config.toml
image_size = 16
levels_per_channel = 4
beta2 = 0.95
one_sided = true
ema_decay = 0.995
Rows from block 2, named by matrix and row number. Rows with one number belong to one attention dimension. Each number is 128 + 24 x the weight over its row's rms, rounded and kept within 0 to 255. All counts start at 0. After the name is the row's rms in percent of the matrix's.
# q: attention query (model.blocks.2.attn.q.weight, 128x128), inputs 64-127
# k: attention key (model.blocks.2.attn.k.weight, 128x128), inputs 64-127
q.50 100 [139 148 154 119 120 125  96 115 190 106 102 138 125  91 129 132 137 133 139 102 135 134 148 135 132 150 130 127 117 127 159 116 125 134 151 135  99 126 119 162 131 100  85 170 125 156 135 100  76 213  98  96 145 136 114 124 112 127 140 137 145 147 147 111]
q.51 100 [124 140 112 107 128 136 131 145 136 165 137  94 146 153 115 146 124 136 169 164  88 101 102 150 166  77 137  97  98 159 105 125 147 130 138 150 133 103  88 178 127  58 115 146 121  95 108 137 182 149 145 110 159 125 163 109 126 112 135 141 113  80 129 146]
q.52 124 [114 141 155 142 143 148 162 134 146 101 148 158 114 120 130 132 180 126 116 141 180 167 115 133 126 158 184 128 101 113  98  95  79 105  91 104 128 103 127  79  97 157 126  88 152 108 114 127 146 101 172 112  96 111 102 139 126 123  98 154 125 164 103  91]
q.53 103 [139 172 149 112 148 153  95 126 129 130 137 145 112 134 164 108 112 100 117 134 117 116 110  77 168 143 153  89 150 134 144 135 110 138 117 141  96  78 130 103 122 135 124 144 108 136 140 118  91 116 161  90 120 142 105 118 123 148 181  94 118  95 146 134]
q.54 094 [136 106 107 122 130 163 138 168 107 164  84 128 100 140 142 109 129 114  89 137 139  94  96 143 140  88 121  84 189  74  93 150 146 139 129 137 176 130 140 138 117 130 141 154 133 147 129 135 152 181 161 149 186 144 150 132 130 115 142  85 140 134 134 144]
q.55 108 [127 123 168 106 109 129 131 140 161 111 124  94 159 121  81  98 150 110 176 110 154 113 156 135 130 134 150 114 181 126 148 143 116 110 100  94 154 135 148 134 111 135 144 112 154 127 135 142 131 121  91 176 159 125 143 111  58 141 103 148 110 105 109 146]
q.56 097 [128 151 134 145 113 108 139 149 105 113 121 106 166 109 152 115 163 127 150  66 142 160 135 167 149 136 129 127 104 124 119 125 125  91 111 124 140 163 103 141 114 127  86 123  99  71 134 156 153 134 148  78  98 134 147 103 130 107 126 160 151 148 123 149]
q.57 088 [101 116 123 116 102 126 128 159 128 157 145 121 128 103 120 171 132 157 111  80 146 115 126 149 130 174 131  73 145 111 144 155 148 105 159  88 116 125 128 127 106 156 111  84 182 125 117 150 152 150 112 119 164 155 114 124 103 144 170 114 133 137 137 104]
q.58 085 [143 177 104 158 164 116 158 125 151 107 152 109 118 126  79 118 132 138 128 134 103 109 149 155 108 155 156 131 113  93  93 115  86 121 132 142 151 134 125  82 137 134 141 121 134 135 129 127 120 118 124  96 115 106 129 147 180  94  96 162 186 126 136 111]
q.59 085 [119 104 142 162 119  85 130 119  89 130 145 130 164 139 169 132  94 134  82 158 144 111 169 105 149 137 104 130 129 138 126 121 118 101 139 121 138 131 106 163  91  66 136 150 142 139 161  81 124 121  86 136 123 127 157  57 143  94 108 113 113 130 125 144]
q.60 096 [187 113 125 163 109  88  91  95 129 127  87 130 121 125 168 140 138 118 116 140 139 154 132 110 123 143 141 165 104 128 146 148 148 105 141 185  81 113 142 167  89 101 131 159  99  82 100 105 133 112 117 179 116  74 136  94 140 132  95  83  86 145 117 138]
q.61 089 [115 150 164 123 157 144 121 155 170 142 138 168 159  83 115 146 184 128 113 113  95 120 154 136 128 136 135 124 111 110  99 141 114  82 106 114 149  90 152 113 160 171 130 105 164 132 153 125 104 156 149  87 143 123 111 149 179 124 137  99 115 136 145 163]
q.62 085 [ 90 146 145 114 118  97 120 121 157 103 134 157 123 101 100 104 170 121 121 125 108 113 122 113 120 157 165 102 173  98 100 126 117 148  88 123 144  86 152 110 115 156 100 139 186 109 123 114 107 148 100 165 153 154 143 136 107 153 144 130  78 130 104 122]
q.63 094 [130 101 136 130 120 131  86 105 121  84 131 111 123  92 139 166 146 104 112 106 163 118  90 142 163 100 114 124 132 130 141 170 119 111 113 143 131  61 114 132  77 121 139  82 138 143 162 106  85 144 128 172 145  89 115 132 118 152 123 133 137 130 136 121]
q.64 092 [147 211 113 145 153 152 142 133 146 117 160  85 116 195 108 147 134  96  97 133 109 117 140 134 163 135 109  98 150 115 116 136 170 160 156 108 143 158 149 122 140 172 133  82 114  99  98 133 129 126 140 122 119 134 133 146 124 104 114 106 101 139 135 176]
q.65 116 [136 118  65 143 141 140 145 106 113 132 111 106 121 138 129 153  56 138  99 121  97 121 109 120  97 108  89 115 126 188 101 134 127 133 125 138  97 107 165 159 154 128 119 122 105 131 158 128 149 118 109  85 111 139 138 115 168 122 133 128 112 136 129 120]
q.66 092 [154 134 109 106 137 177 110 124 108 116 110 106 107 125 178 149 139 118 124 112 115 115 110 150 128 126 121 137 127 136 120  79 116 117 141 126  97 110 149 104 126 199 144 156 162 134 123 126 100 112 142 150  65 125  75 158 181 156 111 124  87 127 136 126]
q.67 117 [135  93 131 110 100 147 109 132 146 133 129 123 122  94 123 114 153 129 111 126 127 126 154 129  98 159 106 149 136  93 141 148 139 120 133  89 104 105 167 124 136 164 106 157 125 137 133  90 172 132 157 187 140 136 136 159  91 153 126 114  94 143 113 113]
q.68 085 [ 93 124 100 134 148 161 139 103 137  93  99 122  63 134 154 161 135  94  99 145 121 130 124 125 151  69 116 139 142 109 131 120 160 130 140 126 124 139 106 127 112 115 142 163 120 156 132 110  82 133 166  97 192 103 132 125 161 136 110 137 112 162 143 143]
q.69 101 [165 122 151 165 161 147 117 113  90 140 153 118 115 134 164 157 125  88 120 131 102 124 127 109 107 112  95 131 127 121 130 131 129 136 175 139  90 134 143 145 138 175 141 128 122 140  98 148 157 164 109 152 149 101 150 113 140 124  96 138 112  87 155 189]
q.70 097 [132 102 131 134 129 116 132 128 129 100 164 113 141 151 139  97 123  92 138 158 161 115 169 144 114 130 113 102 157 109 146 167  87 102 103 154 137 154 129 117 148 137 123 107  90 117 101 177 170  98 102 118 140 109 154 111 151 133 113 162  93 107 153 152]
q.71 107 [130 143 164 123 145 137 148  84 165 133 141 144  91 111 145 102 139 110 106  98 109 153 100  91 169 135 138 115 181 100 149 131  67 121  91 106 106 105 118 101 118 100 149 141 113 173 128  99 127 102 156  97  87 130 105 166 127 152 116 162 145 144 126 138]
q.72 098 [151 149 111 128 161 149 110 104 166 125 138 127 118  96 150 122 162 131 118 163 100 137 134 139 113 108 123 148 168 107 148 122 135 157 122 120  86 141 129 112 130 162 105 131 130 156  93 135  93 131 132 118 117 101 116  98 137 122 110 115 108 144 132 179]
q.73 108 [ 91  88 136  80 130 127 150 127 142 120 123 125 109 137 126 127 109 158 132 125 132  93 120 161 133  97 131 104 107 106  93 133 129 164 157 166 196 136 121  93 122 116 100 146 122 185 141 152 104 127 147  53 150 140 124 127 122 108 129 165 132 101 135 120]
q.74 105 [138  78 118 134 122 144 121 127 128 174  99 136 146 137 100 133 113 167 133 188  83 119 118 116  86 110 172 121 113 146  97 111 118 120 130 115 117 101 169 105 137 101 144 134 187 121  95 104 179 146 123 155 153 129 179 132 159  95 140 109 146 131 134 163]
q.75 103 [131 153 146 108 135 146 124 114 151 103 165 119  94 130 126 131 153  98 138 110 108 147  95  57 113 110 132 103 149 117 182 135 101 112 136 143  98  98 115 135 142 168 119 124 174 168 145 103 102 157 146 126 147  92 107 103 103 140 104 116 157 113 144 122]
q.76 090 [141 119  87 161 157 111 118 120 106 109 123 103 153 137 145 130 125 183 122 128 130 119 151 143 132 135 126 156 126 124  99 191 106  94  68 139 142 129 125 112 118 129 103 121 133  88 106 171 122  77 147 149 121 148 135 123 110 115 117 127 126 111  96 139]
q.77 113 [117 123  91 121 143 122 143 125 115 146 152 113 116 155 123  90  73 129 111 158 139 112 118 124 106 156 142 118 131  83  80 127 109 163 144  90 118 118 153 100 128 166 117 131 111 142 129 133 201  95 131 126  77 142 156 107 153 102  97 136 158 147 157 157]
q.78 101 [149 119 140 114 113 164 165 126 162 160 123 151 128 100 118  86 129 149 132 110 123 130 115 117 146 132 120 111  97 106 159 139  92 118  89 124 141 128 145 120 170 102 143 128  82  60 132 132 116 117 142  81 122 154 117 116  94 148  80 111 101 125 159 135]
q.79 091 [105 141 132 116 187 103 188 170 122 139 107 187 133 125 155 126 137  82 131 141 175 143 167 121 117 156 123  92 158 104 125 152 125 154 129 132 175 128 144 128 136 114 130 142 150 164  72 149 127 156  97 131 124 145 127 153 151 132 110 134 153 138 117 109]
q.80 099 [133 121 153 102 144 132 105 116 114  88 130 120 100 108 103 106 145  65 172  98 147 145 112  98 146 151 143 121 171 111 124 105 113  99  92  78 123  93 139  98 139 132 100 186 144 157 158 118 123 151 131  94 100 115 121 122 120 157 114 152 165 155 133 118]
q.81 112 [151 132 108 153 123  63 145 143 112 146 138 104 153 163  79 129  82 139 109 176  94 107 135 146 125 122  85 110 110 104  82 120 153 149 156 159 150 137 139 157 123 135  97 152 127 133 127 152 142 189 147 131 131 143 169 128 147 111 130 108 108 103 141 159]
q.82 082 [151 104 125 160  94 131 110 141 116 144 100  93 164 128 164 168 123 122  96 151 139 164 128 123 138 139 134 134 127 158 117 130 146  86  94 143 135  55  98 120  86 100 137  65 124 103 129 136 165 140  76 120 117 125 126 124 125 122 117 102 157 131 157 140]
q.83 086 [124 181 137 150 153 164 156 139  96 132 150 167  96 132 147 146 126 117 143 163 147 139 109 120 143  85 146 106  76 100 137 110 126 157 143 120 111 121 116 125 170 148 152 138 135 109 123 180  87  80 172 122 114 142  60 134 118 145 150 121 139  89 145  90]
q.84 100 [118  92 134 131 154 131 133 125 141 113 150 138 137 139 103 124 140 154 134 178 110 137 139 117 123 139 114 174 110 117 170 121 117 133 149 126 100 130 125 154 137 125 146 113 161 179 126  92  88 127 150 141 132 104 112 147 113 136 165 134 128 128 126 159]
q.85 085 [202  94 116 124 117  78 103  91 123 120 147 131 115  91 171 132  88 134  60 104 115  90 138 114 161 100 147 128 120 136 115  89 122  88 128 117 141 123 115 153 133 153  96 143 137 130 137 141 131  82 168 159 155  86 129 133 141 125 105 113 115  95  99 102]
q.86 086 [150 107  73 110 159 125 115 141 136 108 108 131 120 120 134 134 147 127 153  68 140 143 112 120 104 106 105 105 107 121 147  88 104  95 142 104 109  84 158 162 139 152 156 137 139 143 144  85 173 132 118 110 100 119 169 162 158 124 127 132 159 156 159 122]
q.87 116 [150 155 157 105 108 134 103 102 126 156 134 123 107 129 145 103 146 114  93 102 116 171  70 102 115 156 100 141 136 134 134 125 140 164 119 111  30 109  62 125 144 169 144 175 136 147 139 124 131 126 144 152 130 118 126 134 157 140 133 144 114 128 147 150]
q.88 097 [151 150 140 133 198  97 134 126 159 118 154 154 112  54 157 106 103 180 140 158 144 132 151 146 129 150 149  90 126 125 145 117  73 121 121 153 141 129 130 103 125 105 127 128 131  93 114  73 104 110 148 109 119 119 111 133 141 118 109 107 137 127 138 114]
q.89 106 [ 88 119 117 137 142 133 150 146 119 126 146 141 132 115 139 139 117 176 153 113 116 111 110 135 161 128 150 108  95 120 106 120 130 215 138 140 126 119 115 137  94 109 156 153 162 102 124 109  86 133 160 150 145 173  99 117 116 129 189  94 162 147 128  91]
q.90 103 [ 99  80 131 124 111 119 126 127 130 147 114 128 151 156 139 151 149 109 134 111 161 124 108 135 122 136 143 143 136 152  89 116 106  95  81 103 119 130 113 111  92 135 131 138 135 117 147 172 141  95 139 137 127 172 147 140 102 140 140 149 130  85 103 160]
q.91 088 [ 99 131  86 110 160 148 137 117 124 147 125 125 138 112 110 149  81 168 128 163 107 145 113 146 110 132 115 134 109 137 127 141 146 188 122 125 164 102 144 126 146 110 120 126 123 121 167 133 168 152 130 136 123 164 141 154 129 119 122 152 175 147 119 103]
q.92 132 [118  97  88 125 120 111 135 136 120 124 137  78 135 123 134 111 102 163  99 145  99  81 166 161 135 123  86 172 140 151  79 147 109 143 145 142 133 166 149 133 200 137 124 116  74 138 164 132 144 135 127 111 108 143 149 128 152 121 109 143 192 129 132 125]
q.93 106 [123 149 172 157 104  76 113 148 145 113 118 142 144 147 145  75 149  72 129 158 159 155 106 147 120 169 165 118 162 135 126 103 113  87 108  95 128 108 123 102 141 104  96 125  86 131 145 116 134 138  84 101  87  95 143 126 111 131  93 159 138 116 124 154]
q.94 109 [107 102 120  64 169 122 111 124 133  67 151 113 141 133 105 156 122 152 113 114 112  75 126 116 115 115 128 145  90 130 121 128  89 156 107 141 157  98 141 112 129 120 176 130 111 102 133 105 121 108 171 138 124 138 128 137 117 117 130 108 148 134 102  67]
q.95 118 [122 152 118 128 146 112  93 127  71 115 102 134  90 139 106 123 112  95  77 144 152 136 118  88 139 128 136 135 137 130 168 117  92 154 142 137 122  95 153 143 129 155 158 102 101 176 140 103 102 130 141 160 153  73 138 165 122 143 127 123 135 143 133 117]
q.96 097 [150 132 166 137 106 120 125  87 143 110 126 173 108  84 116 119 189  85 118  92 126 161 114 124 110 124 128 145 109 132 133 101 130 124 110 140 125 133  97 136  69 131 120 181 139 137 139 116  97 123 155 117 144  86 132 102 120 157 178 134 121 127 140 133]
q.97 100 [101  93  95 103 160 148 117 152 136 125 122 151 166 134  45 152  84 138 127 114  90 112 125 145  75 141 139 166  95 141 111 130 125 146 123  98 143 100 191 108 118 102 132 118 156 121 117 129 134 134 155 125 109 160  97 163  95 117 175 132 152 152  83 130]
q.98 098 [130 105 174 114 204 146 122 114 169 145 144  84 113 124 150 101 142 108 118  90 133 140 137 104 150 152  97 131 155 115 115 126 135 143 117  87  87 127 136  83 149  97 143 134 137 155 140  97 120  91 131 117 109 146 102 136  84 131 186 106 144 111 126 113]
q.99 086 [115 164 140 140 149 185 124 156 154 144 143 160 109 110 123 126 134 136  97 130 108 184  98 104 164  86 159 119 153 102 119  98 113 132 140 107 133 122  96 106 100 156 140 141 123 151  83 153 118  98 150 157 104 117 111 153 100 107  73 113 100 112 134 133]
q.100 090 [127 130 146 116 115 119 143 154 132 124 123 113 186 165  93 103 133 101 124 150  98  85 131 154 135 143 134 169 141 117 126 143 136 106 109 138 129 198 109 131 139 103  84 134 132 156 121 141 150 128 113 160 157 155 154  88 106 106 104 141  93  85 102 175]
q.101 093 [140 112 141 108 124 104 136 107 125 141 116 153 123 114 147 125 138 154 170 124 147 121 156 102 153 160  88 129 153 134 133 141  72 120 108  95 109 157 128  94  96 148 122 140 122  97  82 142 100 102 124 139 129 132 135 164 128 156 137  88 158 168 125 108]
k.50 096 [165 137 125  72 109 105  82 110 151  94 141 172 134 102 139  81 134 107 189  93 147 129 159 148 166 169 129 121 157 136 121 154 110  74 123 130 135 123 116 149 115  80 111 111 142 127 142  95  90 134 134 121 119 120 105 140 153 144 122 125  96 157 130 143]
k.51 081 [ 99 158  87 152 136 119 102 115 129 165 117  71 150 116 144 145 114 140 160  93 122 130 104  91 125 117 124 158  87 172  77 131 112 117 131 118 142 114 100 154 179 142 139 101 118 102 151 132  91  97 130 151 102 144  60 154  77 139 130 137 117 114 154 120]
k.52 133 [ 96  94 130 109 129 124 138 149 131 124 135 156 101 126 123 131 162 166 108 131 126 120 154 152 119 127 161  85 153  88  94 157 123 151 113 109 131 128 141 122 151 157 122 113 126  94 113 131 138 161 149 141 189 138 129 107 159 151 112 118 151 188 132 108]
k.53 103 [115 139 134 121 142 133 135 118 153 131 121 123 122 129 137  85 110 169  55 130 105 123 146 125 141 156 124  91 140 104 101  92 129 126 123 100 172 144 154  92 111 152 142 144 102 119  68  91 144 149 140 141 194 167 172  92 141 111 125 141 143 138 129  96]
k.54 097 [104 168 154 130 199 137 140  91 168 130 158 135 139 113 120 100  90 140 126 131 136 164 116 102 111 126 121 176 123 116 132 148 128 149  96 142 144  84 133  81 107 122 148 124  96 160 144 104 114 130 144 145 129 112 170 108 127  80 151 128 171 112 113 118]
k.55 108 [125  91 108 135 119 165 127 131  86 133 107 128 147 163 132 133 139 123 158 114 114 136 116 110 195 108 108 142 186 123 164 131 105 141 109 158 101 138 109 117 153 141 116 144  95 159 150  96 119 134 110 117 129 108 117 143 122 169 108 116 138  75 152 127]
k.56 094 [151 118 133 127 115 121 147 119 152  85 138 152 129 119 105 119 136 107 131 180 150 131 105 140 114 123 186 123 101  95  84 110 104 144 104 136 135 125 100  93 100 145 110 103 177 132 105 149 166 118 133 124 111 162 136 113 145 102 119 187 118 164 138 109]
k.57 086 [ 86 150 117 124 120 139 105 121 103 144 104  84 116 115 162 157 116 147 139 136 112  74 128 132 160  77 151 109 103 107  92  95 136 107  99 172 152 116 121 116 149 140 123 101 137 108 102 130 107 112 132 143 120 107 118 129 142 135 115 112 120 164 119  78]
k.58 089 [ 73  93 162 125 149 116 107 115 174 114 105 117 118  69 148 124 107 139 105 125 148 135 102 131 102 129 128 156 115  99 131  78 155 149 126 133 178  91 159  79 145 104 124 147 142 124 146 130 152 105 172 110 151 148 203 103 158  90 149 121 130 123 102 123]
k.59 100 [122 183 101 132 117 153 139 147 142 148 134 105 138 163 167 184 136  87 203 149  96  93 174 100 136 103 102 119 108 163 140 126 155 108 135 135 111 138 131 166 157 103 121 118 128  85 170 134 142 103 137 115 107 122 105 140 135 150 127 133 140  84 149 137]
k.60 083 [165  77 150 171  88  84 109 131 101 105 135 115 129 109 121 140 114 107 142 174 107 147 105 156 100 169 124 137 130 131  80 154 152 147 135 124 123 140 107 109 181 159 104  98 102 101 114 103 135 140 102 180 135 148 127 129 163 121 130 113 124 115 144 161]
k.61 087 [126 129 125 134  97 128 144 127 152  77 124 137 127 162  87 150 139 136 145 143 105 188 120 170 107 120 114 137 126 141 108 142 110 130 152 107  91 142 148 175 131 103 115  86  93 127 146 145 152 121 192 109 131 143 115 136 108 157 140 139  69 115 134 160]
k.62 076 [143 108 119  85 107 119  96 133 159 105 133 116 122 124 136  99 199 134 126 141 151  98 140 100 117 124 130 130 121 115 120 131  84 130 127  77  98 113 150 153 123 142 120  97  83 115  69 127  94 141 113 131 106 107 129 116 104 142  94 139 166 170  94  99]
k.63 114 [125 130 166 134  94 126 106 136 183 132 123 160 100 116 142 124 153 124  55 105  93 145 119 113 146 139 169 108 159  74 120 134 129 134 134  94 126 123 143 142  93 198 126 134 130 121 125 121 150 131 157 133 148 174 163 111 151  65 155 114 143 149 113 122]
k.64 092 [ 83 155 101 127  89 119 104 160 130 143 120  90 140 147 130 157 116 114  83 169 115  85 103 173 119 158 141 144 153  98 103 149 137 208 143 153 174 128 162 112 121 157  97 150 128 143  98 158 116 121 169 120 109 158 140 123 139 136 122 123 133 112 120 131]
k.65 094 [177 146 151 121 110  85 142 113 125 129 102 105 133 111 142 130 115 164 150 127 104 120 178 129 142 121  88 112 113 133 142  94 161 152 139 147 127 114 162 112 111 159 138 142 147 101 134  98 130 100 140 161 150  95 145 128 141 133 135 131  62  91 119 107]
k.66 104 [122 135 148 146 126 145 170 144 129 129  98  84 158 141 136 120 110 144  86 156 127 116 148 127 114  66  85 142 124 141 120 102 135 131 150 164  98 118  99 137 110 143 123 143  73 182 164 129 144  82 127 123 145 104 131 129 123 121 135 110 154 123 115 137]
k.67 099 [125  89 136  99  98 161 120 117 145 113 135 114  99 126 121 107 190 117 101 136 135  96 101  98 126 130 152 151 140 168 135 122 136 133 120 114  77 133 153 137  93 135 112 199 141 164 144 192 138 143 133 124 123 113 126 131 107  80 116 107 120 112 105 102]
k.68 091 [117 115 134 130 137 117 117 141 155  84  97 124 117 130  98 114 110 116 129 108 135 157 113 130  86 146 150 165  87 150 101 115 198 114 104  97 131 101 152 132 160 146 130 108 164 136 115 112 150 163 104 143 122 133 110 121 124 155 129 154 127 117  75 126]
k.69 108 [163 112 108 108 116 119 134 123 176 148 106 116 134 104 142 107 132 111 143  87 136 158 119 120  59 101 134 173 143 156 112 119 148 143  74 133 102 110 127 138 135 149 115 123 155 130 106 127 163 117 151 137 123 125 126 139 104 148 168  89 129 117 110 155]
k.70 112 [115 140  82 168  80  79 167 168  92 139 153 144 147 117 100 118 107 105 136 135 112 102 134 153 110 158 182 126 119 115 119 152 147 138 119 138  91 144 136  90 158 118 134 102 138 121 128 148 159 131 115 105  75 107 136 168 175 133 153 121 138 183 139 115]
k.71 103 [146 113 178 150 107 164 111 119 137 124 115 177 125 112 116 143 141 124 134  92 148 184 145 122 106 127 129 167 206 118 140 122 127 136  87 160 165 124 103 133 107 107 107 107 171 185 134 100  89 148 134 108 177  99 109 133 140 144 124 143 103 153 130 147]
k.72 094 [113  96 120 133 131  74 156 169 141 127 142  81 170 150 140 158 171  91 131 135 114 107 127 135 110 141 101 105 133 103 133 120 184 148 149 130 127 131 136 132 122 160 143 113 141 126 140 125  99 144  97 128 134  77 104 110 111 187 164 136 141 147 148 103]
k.73 099 [124 134 102  93 127 116 104 113 117 159 119 145 102 156 113 130 130 134 116 180 125 134  85 142 148 172 123 143 129 126 107 156  99 151 117 101 132 130  93 138 117 127 125 132  98 138 175 151 178 125 141 180 124 143 108  88 145 165 115 166 120 120 110 158]
k.74 087 [127 139 148 140 155 113 170 113 127 106 156 168 115 125 132 141 151 193 192 138 128  94 108 148 108 111 108 127 106 102 106 167  75 119 136 137 145 174 106 115 113 108 116 126  81 110 150 143 115 138 156 137 140 145 144 122 121 145 117 120 100 148 170 149]
k.75 103 [ 82 130 163 119 172 105 118 120  90 151 130 133 145 119 148 118 109 129 130 140  91 120 142 126 128 149 153 158 116 142 127 126 127 126 147 122 115 144 137  95  93 153 105 110 120 152 110  87 152 152 103 109 148 141 158 128 135  70 129 136 121  73 120 149]
k.76 112 [102 142 166  91 122 112 129 137 115  85 166 130 139 121 122 146 112 126 107 130 102 138 133 141  86 152 151 142 110 100 112  87 189 151 138 112 110 107 125  65 101 130 114 100 129 118 116 119 125  65 173 138 125 122 128 128 146  71 154 159 105 107  53 109]
k.77 112 [ 78 116 123 134 149 112 145 113 124 122 109 154  99  83 110 128 122 141 134  93 131 138 130 130  97 162 147 192 135 125 135 127  90 158 120 138 137 122 114 101 146 104 138 162 118  99 120  94 191 130 141 142 142 149 121 118 118 143 140 174 120 148 110 122]
k.78 094 [105 118 128 133  90 190 110 115 120 120 118 131  51 142 128 177 158 141 126 127 156 159 135 100 136 137 140 119 146 104 152 129 136 110 119 117 114 105 106 186 125 133 112 137 141 130 156 124 144 125 181 119 123 112 119 138  93 123 115 147 113 122 108 139]
k.79 099 [148 142 104 149 137 116 131  94 155 122 146 145 124 147 141 160 134 106 119  61 129 162 124 122 147 149  99 100 161 114 116 120 128 143 137 122 152 125 130 114 106 166 156  76 145 147 137 164 121 110 107 115 129 127  57 112  99 134  99  97  92 115 112 136]
k.80 107 [135  95 123 112 134 115 119 106 115 142  82 163  95 110 140  98 110 125 113 102 139 123 145 125 178 140 125 165 139 145 153 109 106 136 123 104 117  90 105 107 152  79 107 131 127 171 131 103 161  79  73 125 135  91 137 156 131 129  93 155 136 121  98  92]
k.81 112 [140 135 106 165 139  96 145 126 126 125 132 123 101 147 152 150  83 111 127 143 104 110 107 136 139  97  97 108 116 135  86 124 112 135 148 166 187 163 150 118 166 138  91 165 147 111 111 179 147 171 124 122 137 120 133  99 144 137  78 152 133 117 161 134]
k.82 108 [139 159 140 137 127 124 162 113 139 152 139 158 100 107 161 129 111 143  93 146 139 141 126 123 141 135 101 129 125 172 133  99 106 114 164  93 118  98 123 113 105 101 144 129  89 166 142 100 146  95 134 127 143  90 118 138 157 146 128 210  92  83 129 146]
k.83 104 [122 179 159 132 138 152 152 136 154 109 104 168 127 103 155 143 122 120 112 141 167 137 151 129 135 155 137 113 140 117 112 136 133 160 152 134 122  97 114 102 119 152 145 120 125 154 132 111 184 106 172 110 126 140 138 186 136 114 125 128 137 148 135 101]
k.84 087 [114 137  96 137 174 128 115 132 106 113 143 153 112 143  78 128 144 120 118  88 128 108 108 125  82 113 164 144 116 124 171 119 129 137 135 138  75 129 122 152 198 103 119 174 110 151 126 125 119 161 124 144 119 145 123 153 103 166 166 172 164 101 150 130]
k.85 090 [121 122 104 110 133 113 115 119  83 112  98  89 119 117  92 148  85 166 118 128  76 112 147 116 116  76 123 118  85 131 155 176 106 115 114 149 122 148 157 131 101 103 133 183 134 120 178 102  95 121 141 140 136 103 167 122 172  89 118 127 116 131 133 123]
k.86 108 [165 178 169 105 188 115 141 121 148  80 129 108 141 130  94 108 137 106  78 144 161 124 125 174 115 145 135 110 119 119 106 122 132 110 151 128 135 131 115  98 163 152 143 132 111 152 172 118 109 130 148  96 102  74 139 109 130 137  92 163 129 139 135 127]
k.87 101 [165  91 151 129 113  85 142 109 164 154 146 148 156 112 139  99 137 121  79 133 118 132 121 126 120  92  90 137 128 154 137  89 120 140 150 123 138 167 127 107  90 143 122  91 129 140  98 150 132 111 128 144 172 100 145 126 142  81 139 113  98 116 138 170]
k.88 109 [113 136 156 158 181 139  97 149 140 133 120 169 159 110 159 140  92  93 161 105  93 142 162 124 132 121 163 142 136 109 147 116  92 102 162 129 146 150 135 168 102 119 147 114 166 143  98 114 126 145  96 160 172 124 119 159 120 114 122  94 152 131 158 158]
k.89 091 [127  94 129  92 150 130 128 119 104 111 197 156  81 105 117  96  76 135 142 152 168 158 106 131 100 144 130 121 146 102 137 142 123 147 134 108 102  93 105 132 124  95  90 120  98 111 121 108 160 125 141 124 100 139 178 146 118 166 109 139 144 139 117 112]
k.90 095 [150  99 115 100 125 133 119 115 112 152 134 133 107 117 162 112 162 116 131 138 113 143  96  99 119 188 147 140 127  91 115 127 107 140 147  80 112 102 115 173 159 113 165 113 105 109 179 113 144 125 109 150 117 117 129 155 123 132  82 111 147 122 152  86]
k.91 120 [120 123 142  93 157 124  93 137 122 165 123 101 154  97 126 124 135 143 111 155 134 115  94 124 132 125 120 156 110 126 130 126 143 130 159 113 114 149 122 153 134 146  61 165 145 129 133 144 125 156 106 193 128 115 148  64 136 113 129 137 124  69 133 172]
k.92 117 [147  89 113  95 139 129 108 133 137 135  99 138 140 138 110  54 108 181 130 129 123 139 134 164 125 136 110 122  83 142  63 124 115 116  80 121 110  98 135 128 148 117 126 108 126 103 170 114 121 125 136 125  95 144 123 121 125 120 128 137 159 143 119 123]
k.93 104 [146 135 157 150 130 135 132 104 121  92 140 147 133 138 157 130 159 114 159 145 180 113 128 124 132 107 140  87 112 127 103 142 101 107 117 172 129 161 112 120 117 143 104  99 123 128 104 128 141 120 123  82 152  99 160 137 150 108  86 126 119 116 152 137]
k.94 088 [101  99 125 121  86 120 105 124 124 115 129 121 152 127 106 104 142 107 140 122  77 152 103 162 103 119 125 139  96 150  80 103 124 116 127 123 167 137 141 140 128 153 149 161 141 121 142 139 164 160 116 122  98 162 149 139 119 120 123  78 165 166 130 156]
k.95 097 [120 159 116  83 135 130  87 134 114 133 110 140 127 131 136 111 144 145 127 143 102 108 153 119  83 122 137 108 114 121 136 130 151 123 137 111 107  96 144 166 106 152 123 114 166 158 104  92 159 133 118 150 147 107 125 139 121 115 155  84 118 143  79 147]
k.96 124 [150 141 151 154 133  92 133 122 194 154 115 140 143 132 134 115 156 104 101 148 150 124 165 163 135 122 130 155 148 170 121  90 117 120 137 128 131 164 128 132 117 152 105 110 103 168 150 150 113 146 111 142 171 109 123 129 124 140 130 159  84 129  99 157]
k.97 113 [107 131  96  69 149 154 128 135  82  91 138 110 163 184 109 118 133 120 143 116  98 120 127 117 120 116  80  83 117 125 143 156 108 153 131 146 125 128 170 137 178 134 165 128 121 113 108 136 130 121 133 139 130 135  98 157 101 150 143  86 146 144 155 144]
k.98 103 [107 167 131 135 151 107 158 169 159 138 154 146 150 121 115 121 124 119 127 174 133 103 153 156 117 127 128 106  79 144 143 131 144 100 158 146 113 154 130 105 111 146 135  96 140 122  80 117 124 151 114 132  87 120 140 157 165  79 168 122 146 136 120 142]
k.99 093 [137 153 146 115 141 141 147 138 160 143 132 152 138 130 147 111 130 120  95 119 116 187 145 130 154 129 149 176 155 119  98  90 126 120  84 148 107 118  76 154  81 106 124 121  95 155  94 131 124  95 127 113 155 155  99 105 124 140 101 128 116 154 106 140]
k.100 093 [114 101 125 135 124 134 165 146  78 126 129 102 134 194  84 117 123 115 183  78 119  91 134 151 105 112 149 111 131 135 108 135 106  65 118 146 146 175  99 169 146 144 136 127 128 114 113 142 138 151 113 125 120 132 145 111 149 159 108 140 112 123 141 161]
k.101 110 [101 138 118 149 106 125 189 168 138 133 122 157 169  94 137 142 155 143 150 103 140 164 137 148 137 113 134 123 142 153 173 147 126 120 102  98 125 136 120 108 131  95 152  82 114 101  90  84  90 123 129 109 146 121  94 155 149 145 141 120 157 144 131 101]